Rows from block 3, named by matrix and row number. Rows with one number belong to one channel. Each number is 128 + 24 x the weight over its row's rms, rounded and kept within 0 to 255. All counts start at 0. Numbers have three digits each. After the name is the row's rms in percent of the matrix's.
# p10: first pointwise conv (model.blocks.3.p1.0.weight, 128x128x1x1), inputs 0-127
# p20: second pointwise conv (model.blocks.3.p2.0.weight, 128x128x1x1, transposed), outputs 0-127
p10.0 112:140107066148115105112120093109092138120092140158135150156089120125159132114098120108118082097103135133068105146116110111142125092096146107153105117117108149104109151116115110123120109094102105155171111092095139099122145113095135117088134117132114127055126126117127132144100111106099146151088126153120145138139112125126078113142130147099138145101110113106146166104104110084156111090166
p20.0 117:163096086139072120091138156113149157133082114113157076133108133144112129157127141163143114132132164122098139138076121119145099099091109120131118107137131106146110121122114110081119172143122192093093184086100119105118130128099147095114139108141143094162122099132137141133100101128101159137147143163143118147133110105144141143102108138175131079122130160122127110120098137127104097124124
p10.2 103:133138128122090117092102109107114100136117135079124132106122161166136107119092155138125140128133162111089107097117123134143096133152120136103128117141113113081106079127145170127104085131114113100114120114158101143142130112084095132112138113079103119143088129067120092095106077153131144125093153110115107129122112134117069103141127103097106111113080096075130107138108119140126124172114
p20.2 126:193147137109125145122139135160122134113149130054161162155152166115158075146109146116179126169135099098101130163180123175126131125134132147145133111111124130128152125120140191158119125144125104157102140107136097153139169096103098144141140141154140122118170139148148132125102119142075136092117124117110184112175132145130135115122117152134144111096135133152138131141122121134112119123085
p10.3 097:105080125127174104148095101146146140114172154165135131115126116135082097115142121080110139111153126152145105135119122109160117126099077129127111051092129100132119129155162133120099137087108132123136121070166139178136097148107114084125119114091110138109120105133119111115119129163139123113115120144148110116100162125117083113153114116120148106132090173092138095164121148107114112113122
p20.3 098:134115124121131098124125144124123128117104129097100107124095157141082112118113142105114100123109096116127123097091143094114116135157132122097119150132125092105122098161141102147132118127120134184089178091160120123078119104131105100133105169061109112118135134123091154130138093080136135116129140097132091115135118145123111094131148163159079105092132139128111144084124144121123058092090
p10.5 105:120123155136108103121091167088101126183099131163168135158146168102113129112107204128142137162145135118109099128116123103149129147129128082094176145169088130142114137105120089148112111090107142084162142114119134127120138102145125135100122161090119104158119119109108109095120156156114143089124093157104151112130091126150143139093102156112133125125112150129155111112154162103145120153148
p20.5 096:172107150124122127124124165154143173130154141146133161142147083087129086176173139128140106116108151123157126127145083132132111123151114156115157114128102138146093128122136111149136125104096155111120119075133146145144164107103130097166099106122163112140153101142154095122131104142143148134126136157093104108121151124122077129122077157084159084133156085100158117099139172113134153146113
p10.7 098:114120120118100109103116119125118131131115169143116128103120114132113133146109087107121086123122152133080118082094128118139165134130130102140125129128112185141104126136139148177099106116081143185112074115100128135135106128137074114090122093098110152113133158143113152124155125163126099104116085118125120130132135141109100113121120112125108076084164109138152108104107114128071087188147
p20.7 109:091112143116097089093132120110080121091162097134083076115140137151141134129116149083098175138144149156108111125159137115092128100094142117153101107099114088106143090106103114112079118144086129122134114153091132113114138138128090119090092123160123087107153114123126120145094085092096115136166117112153140141119121157100090166120128140116140152117086117122155143133138138120100137158132
p10.8 096:113143115118113120115205122116125118139125108141095137126150148115130127094118104131087102098105122126096098132119137132146160130155137159138100119160109125139064130071116142133131135133075122116072135130137165180144124142142169120109145139150126154129152145148158129184118148119105136122139108111135095143095117145097134125100137072168080147108171127130120086099123137140145166151108
p20.8 100:152132087148113144118095150116155107133140133157149124118153147135111141116146153147125124171157121161076111112167168132116155154139140117158173138092146185107123146069159128113128124092109116126144125127100155110100085162123102126105107136094147112156119116119155109129147148146154138161115132109097116131151180133105135161133074080125177091124105130146085122125105157099123135148133
p10.9 106:121148107124132116084128131119123138112154159182107122126111172174116105088125121101119110109124173128132160079126127111150159118147161112122122121155125095142133127161134116138161154142118134122131123146126129114120116132137151082147184123148145135085137093118092121076111142134109165134128136124138144108149165083102091119146215093106112081151108111107170102119123120152112149116110
p20.9 095:122099137127128152137150142138149141141103162159109144148151111150127148116130117118100117118090096118076110078155076146144138126165138158159096150153141158128108126139135126147108052138134080115132107106143111123168146201138156167114138110127150115118094112109147132114125113168122089111147137169099100111122107136111104140100141153161086124121166122102159098112111146144127148102147
p10.10 108:096129130143141113103166111142149139160109130186111081124130146113115147125108122114121093128113117102071101165120135124086144107098152116110111118127083161152113132144102104108131143101119119138108174108122150121145106147134127074121116093143102155129120185160132090151117139171090146109175140149120141103123112125119140095159114119144113148126106142101099146103132107131203161096146
p20.10 094:140116140151144130147156167158147129108129144085139142142135140155105082166122140128146136154138130155098119199106113141142131135087152111157144152115158126133146075116093108114156120117119168135165145100120124115127144100144128166147148122126115089120094156101180151158151161105167135114110095115114078129123121129128175129107137136163134150152162119129153163167107125109137115150066
p10.13 112:111082117147161111133147187107172160139116162130108126139082136129152135108102132141145214134139159098152137111106099117145122116120118136107123134151135120090107099164123118135147108118117159111110118098142140089111115120112160172167108130116186126141128113088133168112108138123101155090161117191104097120123105139101118112172136149127105126168103119102115146133116131144137147145135
p20.13 098:112102112109133126112137131135117088085141123134149123093132114130141103082110148092112123147117109099177129123119121127101167117141152165104153103129099141118078129115087155054109133123095166133195119116100121161118147149137129140125161157153126132151162092122097125190117140109175119098154121123134143147168157125102113151126111095108117106110124161113127123142129117158140176135101
p10.19 099:080110156143141128118120111107147134095122122136107142092089122129074144100119177102119125092107143126115117132112129136061074126125127109117152138128160111102103092132094113110144139128165172108139114114111140139125113159134178072144157092128150154139146123150114123098082113132134111159177122117108152109113108089130105153147147116117108118117097116124142085070116104117111171143122
p20.19 094:139147112118142166167099086184133102114146123135111145154109131108109112073075130093109122098095131133115105070146129136104147093091148131108146078156106138141113151127104099171102110124164139115068114162142131143113125114130171153076135117098133118097105130133125111134098163097121173112105124108151144101116154117132118125114084123138146122133122085170118110128132142150121117135138
p10.21 094:132093135139157110120129139153125124127126128143129130089107172140150127080149151103175181112116103092111136088107141120140126121100157082134142151138179136111130114124152154157143133120086135122158167105111101134125122133115072086134130119098141107143109113065135128138111166157094154134123133101139101178136104148106148134117083137138097178108141189111111137093144144113115129132151
p20.21 092:133140138136128140162143171152160146119151134145165153150118147160131130118146149080128105131149100142137098097090155138137114137101097129141113151131139132118114105155182204138121101143110133156149137145125113070161126131127151171137149121115136113113117115101130115169084149147097128142171115137108088158143100174168112158115105081165111119134134140157121149079155109131117102144099
p10.22 102:110126131180118134175132129167129147107133124149140145121115126080162139155139084142163119164168101125156119153135123086136091118163139091141144119159142140130140134131150161096069083109153129171159134119111172099146155100094151128136110081129126093177098135166100138170120141154114121148126122096113148175113105114132113122148142113104164115125140111121149126154130137096145148097127
p20.22 099:166141077154116149145113136144110138109126116173119137135097157155132106133111130124135123100151121124187127105168115127117108123126125125142125099122136170130142182113095112168117116118138140129160173131157171128090175108129115178135159157145139130105137166097159120163105133111115167077122097160127164168123149125190119157134097130129125136141131142137147128156105103132153129118186
p10.23 097:145149127148140134145085118132064129127119159160173113144101163125109136117125088111124107151086128139118136091123148159139118093142195126074141140072118132118130105160123153139125134143102107128138113132120115133134154173105077145139179094128142192107151142129175168136138126105122120107174115134163131106147128134084114131113118133147133126117123123100174124136143132173122127096120
p20.23 090:139150133102129147092129143125103128118105112127152123096123123128099184108100133134107135125076135156124119135133152102131140120123128133133169122120121146164119166105106128137132155129152149096162116145149111155132147122150135094115134152211128104144137150094150107140091144111091140130133102120128137171145058128200164093108089150078122162098116126099121126131143134167149165147140
p10.25 096:110109135141119170128117126143118084168154103127110120137115119149097143111121091098107128121137149106120124149095121127145140160148122084142145165117118115137147092118129128095111143109140194113151121171126142138123135131160151144105127116094147096154165132129140110135153185164199129166163114133077103128103110111115138148151187124108115112163157097158146097088115124110142128107091
p20.25 094:151137128142118147097114132108132133103152093118164106147126122125137143141111148139110108082106125164145105130130138151185135181150151109149138112111108167081141104114114130175106135148192125151111165141154101165142100183161142156078132125134123107135152125145125174103110186130136174120093114141137105137119123122105140133064138139130092107149121119118159147148100113141147153115114
p10.29 093:119097156169142136170122088113132144171121140119128108140189117101128169167113111149139141167121183147160143088148139116127103143111142146149161120117128098143141162151119135154120121074110149110134107105106160128140127138155142122091175171116130137094153139113083093081108125156101130131112143136115126087119131123127168099104128115164133163148133128139131095172087100131141140143097
p20.29 090:105076175147158138138121129123153113161139113121134090117153154142158102128119128118126108136092133132118097128134148144139155111111106118111143131147122130099181135110089105156139155137113105059108100103132144120130091135101135111105119126149148139121149105131170137111193143129125102162116095141128174072143143125100162142114109146118189150123141125094128185114104141102110132084160
p10.32 103:105121145168173174111101122106129127149129104148125165107134131128102085142152133144111083146150148109135184117164112136156127102144110099122141138167103105153123141121097120120138099139115100098118129135133143115176191104106120133125125090105139123114160148104138093140123110210131157082112112151129105117159120097163096145144147105154133147104162162109160141108150107137150116133109
p20.32 087:127105171139130105159132145125105106119185111151155185154154119120143142120132136108138116140174126145159078137144136117159126121111153153133143127097134151137121102130141160140111142103167113149079100113145130087120115130122123104134131130148122144074127171157111072145168081149146168126080059141121170136127130141126139105137139127119138147141138114106102123105137093082129149093098
p10.33 099:115106090123138147144157154096160098090134164141112141143161129136116126165107165102139135130107138134107135116104077103113126128109115112118120087122191131101118145111158091130129086153135141125133141112122088145151108130127131109170145125126142160077129146121127099127100134145134153118080121080139155083210135158102146149089101142158132138129105136130100138163172123091126123108112
p20.33 096:139122130118122152103155128077154166121136129129132112123155121139158145128185167116122099139165139078162158114111085131124147111150137120147117135111175124176088164160152153162146092120142163147145135138126138162167183086141127146142134160143130150112115131133131159122122192107112102110150183122119163126148134164113124101096136130112158125127109163147125146161133138155135119116166
p10.35 097:119140112150126077113137120085091115121124112117130080115098161102131146143115184139113080098154098118150141137142142156175157127123138152124131174145134080158114155146149113158109089123126098110124099131121085133199137141139142133176103143098113110154106171116127149141134142146122155122150134169099112115097130086093092119111116141104108144109098131134137116105103121110106109169137
p20.35 102:131127132121138151123143143118132119091157110127121165110142140093142120135134130170080088080144162161117138107196149154148092139147138090166129126103093126119107110124109135161133125169168114129105097159122108153185161123166157111123092119078137122097084137152148154116152119110140121152091149122143115154099145122119116116093099125160130167140122123120118088141131150095164111109104
p10.36 100:150153119136127122168167133149137142108140143118096160099194149143133171157121108077078106173135118123113119157147115178088127110116137158144130133119105118111078110134148118111144093110100124133104102124094114134124126151131150134148125143136140139108127169129166137189148117112096127123151159140146095104169148131136157100134089124146141096129104132084136112105136149148123151085073
p20.36 096:137078101175145133120118159119131111144154168184153121157100163106153067123149144158114130159134096158132131101143087138109134162138144137131093155126142118122106099138126111176127143161150099173108153104108107180169114115127127164158131154139131157111141126133120157168103163131120128106140149106124152084115143128097123132146167138155093106138122128122148169151137136140134152130177
p10.37 116:151130133158130090071167130137130139170159120108139121138123111099088125144154167129115122104131137083145147114160115110081104151106100129082147112116106048124147156119126105152113123094145136135158129112169125157101131092096113172149137133128122100115183117149119114132118102127125124086120109133110128096144157111149176132095115114154147100124118118143109184132117088104133097128126
p20.37 118:109142085070135101137070120143122127158166162137104107129100140097139090155139119089160078086141113132126087131126112120121114090113081146153167135122129127122114111081136118135118106116137119151122117135125146107145091123077133102133082156151127110128131126085162139118128128087124096106138115129128113105145096132130128146064096131126146127176114091127146110124143126131180167126101
p10.47 094:099084102094132128113091127119167100150145127141109120154137144107132134139115153143141126137110141107137114132128113126043108135127180116142151108094104130109134142128070069078118138116113130178129117146087152125142095099125055090101104143155104095129126161170110115135139148130138125120149118150151122140093150091118110111110126136086104120141140160136109103123114082123124133110116
p20.47 092:140121091127118117146117101142111133109123137141141108106160129112119144137120175130125091130101126129172134126110165108162150142132142148116154152117130119127104150114169124116126142160159160120112161136190137163159129103157052137101102129143118147131153148156140103117142103088142114147133151097117165100161192158136090163136090135167119103143126178109141156126140161143166167124114
p10.48 099:107128130154149131098151139136104110115119118119111102114170142148113132150119114099095145109132120135096072076130160103107197155156155163115138114104101154102129141162115146094130169180123131156146126147116138140168109119167112114144158141105100128102134126129102055129111183096128159133143140127124143101109158178115116100136117104110114117118120108099117126095103138158097119126152
p20.48 092:153154124120194118151113126138120152132151123143169120132152142147158148114135131117132091107141093139162137126171154145157151135141168141174138140142126131193121166114120129165141153136144126167124102131086080146141118132158129093120096182169161128115131142132142139151139140151162111131136150121183147075098141119154124090150136100147129160115156130169118163099129153111162140127123
p10.49 099:108087120116129120091124138091134135119081141158124121137094134126106151131080101095136148113122135110111111122116120129113102113121141116104114109141144109118126080103098134123132145089109150098113112090128104173088112129171126114097120091130156150154120129089144108111175109159214169129107127109120142102154118133141151154143170161157118157114095131139098089125157116092118149109087
p20.49 111:118145119165126115103192165075124123117136078138156105095152140156108121107163184134142143140123128078140091124123110177111137109150124113134137150169181135136134177115119100142117191108080167117132115137139108134125150129137166115149094143084125176118144132146107151116142119124121117134114112166160135140132080113155152134122152146119108143125144100133126171119112126129103126132153
p10.51 084:152102130168116115136154145113114086091153092123108114131087179093115106102172089163136093167163105090097135116134104132173098090128159139145105149156121126120158160121077114132099096169116130122126126119158124141145122094138112131136109120119109131130099129122135113135124143119085150156138129118091144152141085159100126098145149100094101171149119107146111095100127175113129140105152
p20.51 079:126112139136127109088151125070144140149145129110133106118103126120169154133128188151153179140115107113090119138112120132159103143135125133151092141119143103092139108115159128127133120156087147141140136147101103174125084126134142105102146151155132128139152098162127161083138089171101146141100122158118107139093202142124143107142115145079119106121151145124148097141131119075102131129171
p10.53 090:136195140163138131095181129141124090142133098133132122161139123115164112147176175129149172169168083106130118127147123123117151123118153115101115160153104148127109143148125141132101098138138128173119109135116144067130143131116109095121127140087107131112122078087126109118112170134145130136163129146170124120145131156147118110163141136120114164148135116119113161113100138151150140152200
p20.53 094:108166140155131131156098122153150115100141152158098153100127143100116158109119146103122132122178107118101146146103134130128133138057157168134139150145168127139122168141197081158121141175143123171107128116125140151152137137124164138148148128138105130111139125138138133131115119125154143123113115117131115157157127140141167100130107141160144120182110113170102160141140112123192148192143
p10.54 090:116175166160110158151091161170134159160141090144143096163105135141084145128113180116156111110132110131132097173127101121165120130119157107171137115172140099105168088076116118159151099084144175100123166121174138145146161144110095130144122137114104120145100159116136125132106142139135131158143120145149141127114098135114131160138129149120118122116102106120130145123132129169172148116154
p20.54 085:132125150109129119097088120134112130114098138114143141125119157131112112120120114179158136106146088088120147133105096106127137151138094153143121129095100118112085142156072148146141127115168098133098158135134069129079102155095157112118106126111144142162117144110142182111139152143123140151152148141092139106121095136123107068136114183103128108169134099105139148150168130120165133158088
p10.57 109:102159095146109136116124132123162126152097137143130136147136112113145113110130142111184115123132137132097110096117145157113146119113156098137157149190138122114196092147125119124127106106149114122140140157121121115111114134096140108179129130107159126136149118136156139133119123085067125104174126134142126184091130099181113127161108100151107160156127163119169080132142098183136139143099
p20.57 108:107122137133102169111118136128151146083101162120086086113107110144144127144130137150094101151123135083108158120138117169151175110116081098080119115137096117113112075168180118123060124121138127115126131121095131138147111136150159160111124173138101166121109150155174157154149125138130112110120117130152141096134124120133128147075115158131149137091084140142125139131096153131100126146113
p10.58 101:160120114128137135114116099118152144110149112161134103107103135082091118119117112136143129131127135132149122121151120138113108112084140115127112115094122130092115121096141120086134140092114092137125096090128131141140141122123090172063116096146155152118127125071112093106097133129121130076074134149096092096152032125101115110133113136114126125131105151119167145144083098147159131115125
p20.58 106:123176116128142140149146117134108156110130134136036106126166103119143106129123149113119142108099133141152151117152110157102137150112162110137158136105103126093144132111145171162194161127151148163140166122157118142184159138124136147150150104162178163123143130174141131169132172160133117131160159115149124118124117128099136106138120141141171124127123155163108163136164143131117144120139
p10.60 111:131130110151133112075123144123107137061108136128104085110127124094127130083160139116131145151158125102111129082174129109123140159122077068098103096131112112103136141143105078123119163099143137124171156107108151096126128133167125137156152129118112112118132131163097146094125131097085134095112133142107172145120096083135147122106176156136103128108101102132102133137139110134094138107125
p20.60 099:179131191148116090136103174109140093158108079166129144126129130146129139125123117142117132118169160124134103145156102147152136125131149145113135070108159103157085118163112114126158128153131149087112165131158152122127145122139065140112148153144118120129110149130144094129129118154122120093133126065102139136147141113114110121103134125079130097153121165084107160129147073154128130128129
p10.62 097:121117104175161123125116123106092100112106124169138084114160137122108133118088136101106117100110134108117171100125098160193124130129093135105125144120116148112131122100128095136105127164093155107145100138112082108146134141159144149087093119117123097141146116087121106127109163140127143136107120184118132137130135148143160109152100065106123127115123138125159100121147205150093119122101
p20.62 100:125105138119112138141124123112136124127173147148156158147123159083112106106139119118092147092102192140137115109090074091110161105119095131127145144107130150158134104151118123138112150123100157082074137163159127147143115134113115130073125124110138142090110112140079111093100088165122177112121118102128144144110139150106147118101094165117112137108139111124111138077179147123134148105132
p10.64 097:106137115123151128149132149144109090142126122125154140111118130182104119182113095170137096157132180121097133139153130162168137121159129157119134123127100117136110138102082124158092145084094129079102082144119081120142163101118122124150122124149098142151080111136131098155136134169152131160120121114110172132105156154113170101127149091102149131117139114150116100150166154120136116086115
p20.64 094:114108166146125144145160162106132126154137128146147161125164130120180143109137130113103120152096185118116116105106089137083104111100100075127115098092170119112165124109145174142110162111147121113112160114157149144110155110130099102097115129146122114084113131116135126123084157132096144121097148119141093121132111102130126177127149126135111177170100177113147103147160124102166143123119
p10.67 112:168142111170106102094119122134130134156135129149099100101112146110096135118103119097111126137157171106109142100181104113144150111108103103102136153125116117123118151154127108131105120091084128140131124088106115093098121126122102103130101147148149139106157125102081131085095100211137173088113137143082167097137119135130122109131142114108094122100107166124119095143157154160113134141109
p20.67 114:130096108148183115151131105103141174128140182144156171150158114136130172190121136111106093142149131153119152128119160163139188175073161171113140136128150157119140133158116180125091154159095118148113138106123144150144146120136140152110095123150138111104131140143128131148162134095124174104129101108139134113136122108122148132119149141158136129124108105165134118136175106150124112140153
p10.69 087:095137112142128150157156149155119152108199132141128103145150118129126134156140150139138190159129123130118133150119160152152133144159130167136150186147114117136115107148159157147140137142100132156123143149118148146140140113130165160127133156129133124157125154144141163151143146087159113148125167163175105187143150170123156174149132105146130120156150150111129174179125169162109150121117
p20.69 137:118113083159112128111102092122149133103099087126137104089107058153095150128124132107102116092133080131125106104096102103128100098091117112128101162130143122126102116141105097128074116127105130140125126105114084121099091124126125082135102114136119111123135103073129101114111117117145149101142097116120086125071147134106141109122093108159090105129132137134174122113116089089119112095112
p10.73 088:131101097117146149120124139128152121058153144098152154105135171114155107123125126134133117146112089109121105123136106082125130072110114130118114098131153111121139120120171115098093117113106106144124130105171136149163114097084127107157088150116118118120097097106103092133180077149144156086125121151111130147144155101141105140103125126121144095120139127106113046150096113127121120089117
p20.73 099:139108109103117143133147133114144167113151137149094124157134106129168107135162124098146150109108109102130107174129193166142154130123112162118129085165091140164179147172123140165129150104122106131097122148127140136134150114138138149108139113106125109124140107134162111148143169147138168087116113117051137157158138148151094144157139149150141116139118089145130141160139165159084146106146
p10.77 107:107107064140100135113123089140120111137102101136167120104120139155119149133110133160143126133093157124107150147082109101139115140180150101108135146170135144113103125129108139083141147112115160137101166215117084113117110113125122117118098149126107112119131128115112119124136133105082109190110116148143134160114140148087123125133166158108166127102127092135187130152103152137118148119113
p20.77 098:130100124118123098114133122086103098133111132123111134146146143162122082089151064123136174117093120146094162116122093141129115133096169080105119134109103149160111150130153122139118145114097135126137133160077142095146126109122154172153169103160095115094173144108077106153137161151099137096160125124131124120163126149152132137129127102123103138081090135106151158099134117153101135115123
p10.79 094:097150091127106128103150158110098176160146175147098126102140151151152124129120113092117134125132118146139139125133110121099140122135123136133114190159100100147075109123168117140122134155089183102115167134142173123134135136118150108096136102099125141155117131123148110128084129110108120131126071133144137128125090123087147110108144128190105119174104131151105087110128079111106131170118
p20.79 085:117159145144113131173178138148159172094106107078155135144133143117117140109116131103164123093122150091098166137100135138117111089084122139149133134081144138142149132122130121116132125118159170135103103181117112087115126157155124075146166136160151131093100144134150161117152086133132120129157131118165115137162135130152086133159157117124099139133110125093065135142108120120138131088148
p10.81 100:127165117147148173119165186104114118104123085105133121105112137090121190107138139106122079115123139140114103073118121126093159102108147148106155146107150132106129111143141091100135133088105149155174156098128148111103128153079160103163121095125166159090129168144129124123121133082138143104124139118157104118120134129112111122102134102174113105140115119122147123126164084139135160132117
p20.81 106:132088126114138102150089157136088136098107161131158139137173153112124106173176139131119122119145134141152116129126132169110117170110133126158163141141146127115102111130062073133136183101097131134129133084141134118125150118149138143150167111152090149133158155135102124140120099114121195102140147127093157125115145125122116174120130067163119134150113128136150096118136110126125085127099
p10.82 101:100128148139105168141117130169067100176130151193131149104133132159142114117124129088126096103076124102168157138136125111150110172144134113117148091128145127093124093127145114135138161111149122117089076181112153100090088147141097108117155118150145129100161102090119105118106131126124131151133120190125132087102110125101121082138122144127139139145144115119144120119126137122136151142098
p20.82 094:131116107118170106149105143137119122165098127105133120156218150056097153085123135102141105126129118137097118104110141115101133140105114117138095129103155120101108123165098142131161138094134118085112103138140108146103159178151140172132146095129131118113147122129183145130169132116124129115155118096134139165140091128139097087123130126135129108111125091116137103137114150144096181109107
p10.83 104:109116101143118128100157154106138141135148088106096103075125161124098181113124127082115132114159142128074092133128111126163153118114151156098140133112097097130110126145106105144119100108120106130132096130138120116170138147117133127129081109147123186150123156108186106144101125168099110093130138088118081114116077138091105141101134095148099092112125150131153122147164118128112128155118
p20.83 101:145108104099086062140121153124111145145141136098133128144103154092176101078165093148118104074109121143116113087091112143114134140115127139143219105115113161113132122084126167100136100146131131152150120132122114133099097149136131147129114114118168103124115110121128133116121129108133119139105152130117143099162125123146094119102129160123142141187075110118113154109092116097144117135133
p10.84 085:134122131131098113107121126126109111163128128139135166104096140099090108113169129136148168144132127173092149159131124125162076114129124141163141198137100102155141123102129070190112136112142142135159144131135135111146119155135143153090130172113159138140130162132089155116131141129112092117148165116104153173150096122141105137139081137145100136099114110140176117155106168106143152139141
p20.84 086:119132134157155113144155122100136104104142157121116104109092116130145104146153114178125141133179135153126131137121113158149085100111125102140145150137119112137098114166152125153165094138113141120141188110123091137094117112116120104120133159099178111147112141101112063088118136159100117158101145149070115105142084108120119118084160164113127149101130158107129128161174127119161095127123
p10.85 100:175099102131151106095114151135106117131103127169140168094171120116153160090120123092162064124157127097138118108138126119130141148149122131119107130163119150119133127156147080141106114139122127133152070108123093133124106141144124096115088139096133128163117080157140119137114182156109149114133092066138108191139106126122125140137143099160134124135135121097143154104153133132102135082117
p20.85 083:145120134098106137122113102130136093144133165145123108123123139118151126112147079140162117123119179143129070091074143119097198147091094122145119150107122170138125112122169146140087110138109136128112090154074141110140147117082099135127111134127133134080100137123130122170124162126155069110115092155130142108128131134135109133162081096136121148109131113097119125150097142112116133116168
p10.90 095:115119123152143072133118125091102091130110092126108118131104124116099155127106163135085112087098164140129159108146132144146144114100105109139136159136107104166118159114124126132114106078139119105169128112150138091087164120150110132106111128130154083143106125110118150118069111137127143098114119115101122093124119168130162083103153109124075109099114132170194104156146136129104099132138
p20.90 093:100113124133158107150070097138128150134151135112149166121092118133120119156147135139122134129118117091134069119130141090157171125167090126157132180160100167129118126156099144133141159131118127104137118146122146152119126121127139131124107115116140150126138089106094131110114131130087171081114131114107142098111142153098084165145118102147168155122152103097164114082098187145121151153171
p10.91 103:100136120100122107113123109120141097128121120097138108150147114115130155106139127100130159123150096098177107124123114132127103135132121101123139113125170132133122112129083092103127130093095118139118165135132086076138118109113130133121082105126105110145105154150137100129123137141089056151128117123110132136080108081161099127145152127102153138156078185092094074084140083127134131164144
p20.91 115:126139147154136116144092119141138100133171122125134118137126125123106137173154139152112126138117117116119156147122107124152153145162152129164164135104156134112121122125133156160182150130121106128094147154140171119137148169170111145076129148108170154133161139171136107125132088166071151131106138137163157113172145142172127134159150120120136090059122143092127104142159159151158156118102
p10.95 109:104133143121107157100156111139106121146111150142138198096125142099090153067145113152123107112104153097098105180119131162139131127138133097152168086120101086145137132100121130111109132079136104150095140100104141135110154142110141099170108114150139098091102160132148133195117109156133159106159111131171142095120118140103136109118113136153125140139119121133124157120165129166137148148103
p20.95 106:146147153134178133127098138158156104146153130140118146114122127183160130116111117137111168129148153119143126130152154111102118146099157161163181116112119109150163142122108118130144133117106176096097112105154127164132175151128108107201131121125173134166116177107165147146097129121126116160114109117115090120096156108136153093136134135149151178114166153101137123141141127113133092137092
p10.96 100:116096112145120138106102104159120109102116123148129194162076120123150127104128091120159122129077098115090097151107141110092128117118156146124138177169151133159157087138100119163141140101115128159131114090107146099110138155101140118144130142149098089108124142153128144120111159113085119124123103107084143095136098147162118109138149127156144162145137100140150189126136149097153121105162
p20.96 096:131111121131124142142121128129116163096131141132136139123134144135141184129112113093152125111150129136120167135147139119111149137120089184156165132148108175136133138080130138102109146163156122128152081124161147144110143160116126139161159133123077152086130101128090141123153124142153097107136092102183123142163124105109121168109102129152102106182123082091127154092098113097175165119135
p10.97 104:089110094144135176109122121102126111112124148134114136117077158111098135127104129130128117118096145128125106118153123112125089139130149056081137121154133112118127112130098120110130146081113151107113159139077123133107108163160159144080113091157175123174162150130134119106129147165108176165144165133116133105122102173114152149182170145121138132118096123133115103120130139119106151122163
p20.97 105:142128102165131134116124115134138108156138094158092126124126153139093168089143158143142163130172150057161099150115123139109092108183138137148121133146173115124117169141106112121130134116117109118138131184122120132130142126153171130135105140145125127172195160109112113129169161131127129130149101152134117131117187123128150131090148138154142132158117122097117090134166105100137111170159
p10.98 118:134137099117172108091129127135093124121098147177117110091105145151125154113105110147128157125177096114095137098178120115154117149159177112096136081109128147124127176135113120117103123109107125139138122118135143096116123102101098105115167181158108138105123115117101092106128109160164107140136099104123135108099107148124128129155134167099097144123134166111163075145139177103108096141141
p20.98 110:166161153123127167127097143173147147139139122153110111134074132168133089099118071109138136088089122157134131128112112122145124111117111133145153113135166131115132139158171096121151131118155093135123122132106126097112126139142122077093136135096148115118108127152118168177155093117151081137152090121132118128132095117122105158115125153187118097089082137141128157159124137096088088128123
p10.101 099:134145121112109166092133125131160169118122123107139159132131135089123153098113115125142135123129140136118135130138114168132123145079141150145144163141120106123137125164119127115118129082092163114146138065154120104118105157112164114141133068147121176111116142078187130116147113128121137116162100139132148111122107090135084059112139133150120118154123123130171101136129069150115180126090
p20.101 097:108060113123085075143165101126152090137121163125110130158150065149108110146145136098095117115105127132129111148138122147141107172163119119115141103093140141119093140137095124113124142153127111155157169149137159115096100128120150141151144101161082121098178146143103140090157145141130118088100118120157103134122109136099069138129135141133140150125158128106127115100146139142172116118089
p10.102 106:121158122172126113125137115139113141131125160096113120118109127136109102090088134085097130114134124114125125101187143108164146136126093111142112129119113141069166132144121121143135100202124123133156162106200129130150129115135163075130147111156140134144148123089121107137114112172089138125109109165151153124150106122104149097118156076145124113122122092119128116134126128143090174102091
p20.102 093:111189141166122144114129136128100141086140137143151107113098126098085147132122124109116147122169129170119147134192118138152120127162204160171141144115118128133128092117144133123124173122112124095090114120135127126140123138147102173110123136148158157086112145105111211096138139116129131125105111115119126138124146131144115129088142142115108127144149175129124100146182088135110108105116
p10.103 108:118133096153133181114147116125120145129129103150122146105132124068102135105083117124104144113150115134098119117130125210177114142089135151087142144120139089153139119162115112153098136085150139098169128069090134112161151110131127149133137080135140120141135139142120148159102122096134114097161098120140146146119132081116084101106115144126118112148099092142119103117125088149152109125102
p20.103 103:151105107141092105152116177121118087131142147185131140137103134133111118121175144152107116126127147141123145137129166124120125122118157124153098103138149165131115077069091084134116150127131120088115115164142141100106143128084123164148129128093129139115130119138082127071112097162133139138136175093135138154128110153157103110132155098095116122125164102088089137115143094145138176099135
p10.105 101:146118148148134152139137122106147154127104158123116151108158114094106164127154154075132103105118129106146099111113120149115141128102149126089156166152123156125119128110118126091121117096131155101129120088121141111129108153134165134136185089119143181129128110127200130193106103129149156122175099118149129146144135083133132144140169092168123101135120142121148091128119062148119148123134
p20.105 115:114176129099138132154097124122062120104110072121122114134104186159107157138104143093147118110139094087119137115122127117108192088103110142140169124103090156134141109100088130114109110130143141113099095126152112166141120147140121124127104149082131146120119107121132108155130152129118144157126142127155168127132127128155162113118109064106109115166164113091101103110146135151096115106120
p10.106 110:135154190127125166081124126114067131110146126124147104110121072138087108107116146082094093155141117130121111125139139110136160124142130141131126118133150173132106118181137139144105128153144121133183105125161133070125080161114164110124164146136174162116159126132121127170135101114127096126154134141131117094099123112137095132115148157117127136117117099065108123128154103109153119141141
p20.106 100:087118141163192151153105133148161138152098166099151161150161143091105124116090124114107072144069143133124114066102157145118157152112109154134090113125180127120113148098098125100139117123146116146146155142123133128135140121127136108165121125158178130159137154148159140163110100168119122116127126153103144153133112118125126147108122124139121126186103133118151127145126163123128177154145
p10.111 093:116139125137101122107150159104138134134137107158102136103107122126100129112127094134101102069072133128094143121141137163135119123178111128092086155159112089130077123087098146128154128172101129152077099147138154112126139113076145097098119134100139136149112145118137166142117111125125145157130067113123104135108093130110088088127115095167088161144095113148133108101136131132106127132109
p20.111 112:068156180136104142139139112153131096100138092138100147115096102149100121120089090120160176140122108122130163161111105097138119131114120093110128091136097159133130106152129106155140113133122152114098127152138108132130103119127091095153146098131122121092133145110134090111121124163137155108105103156158114129149112119132102135105105147152072135112122119133194124123100061139128157100177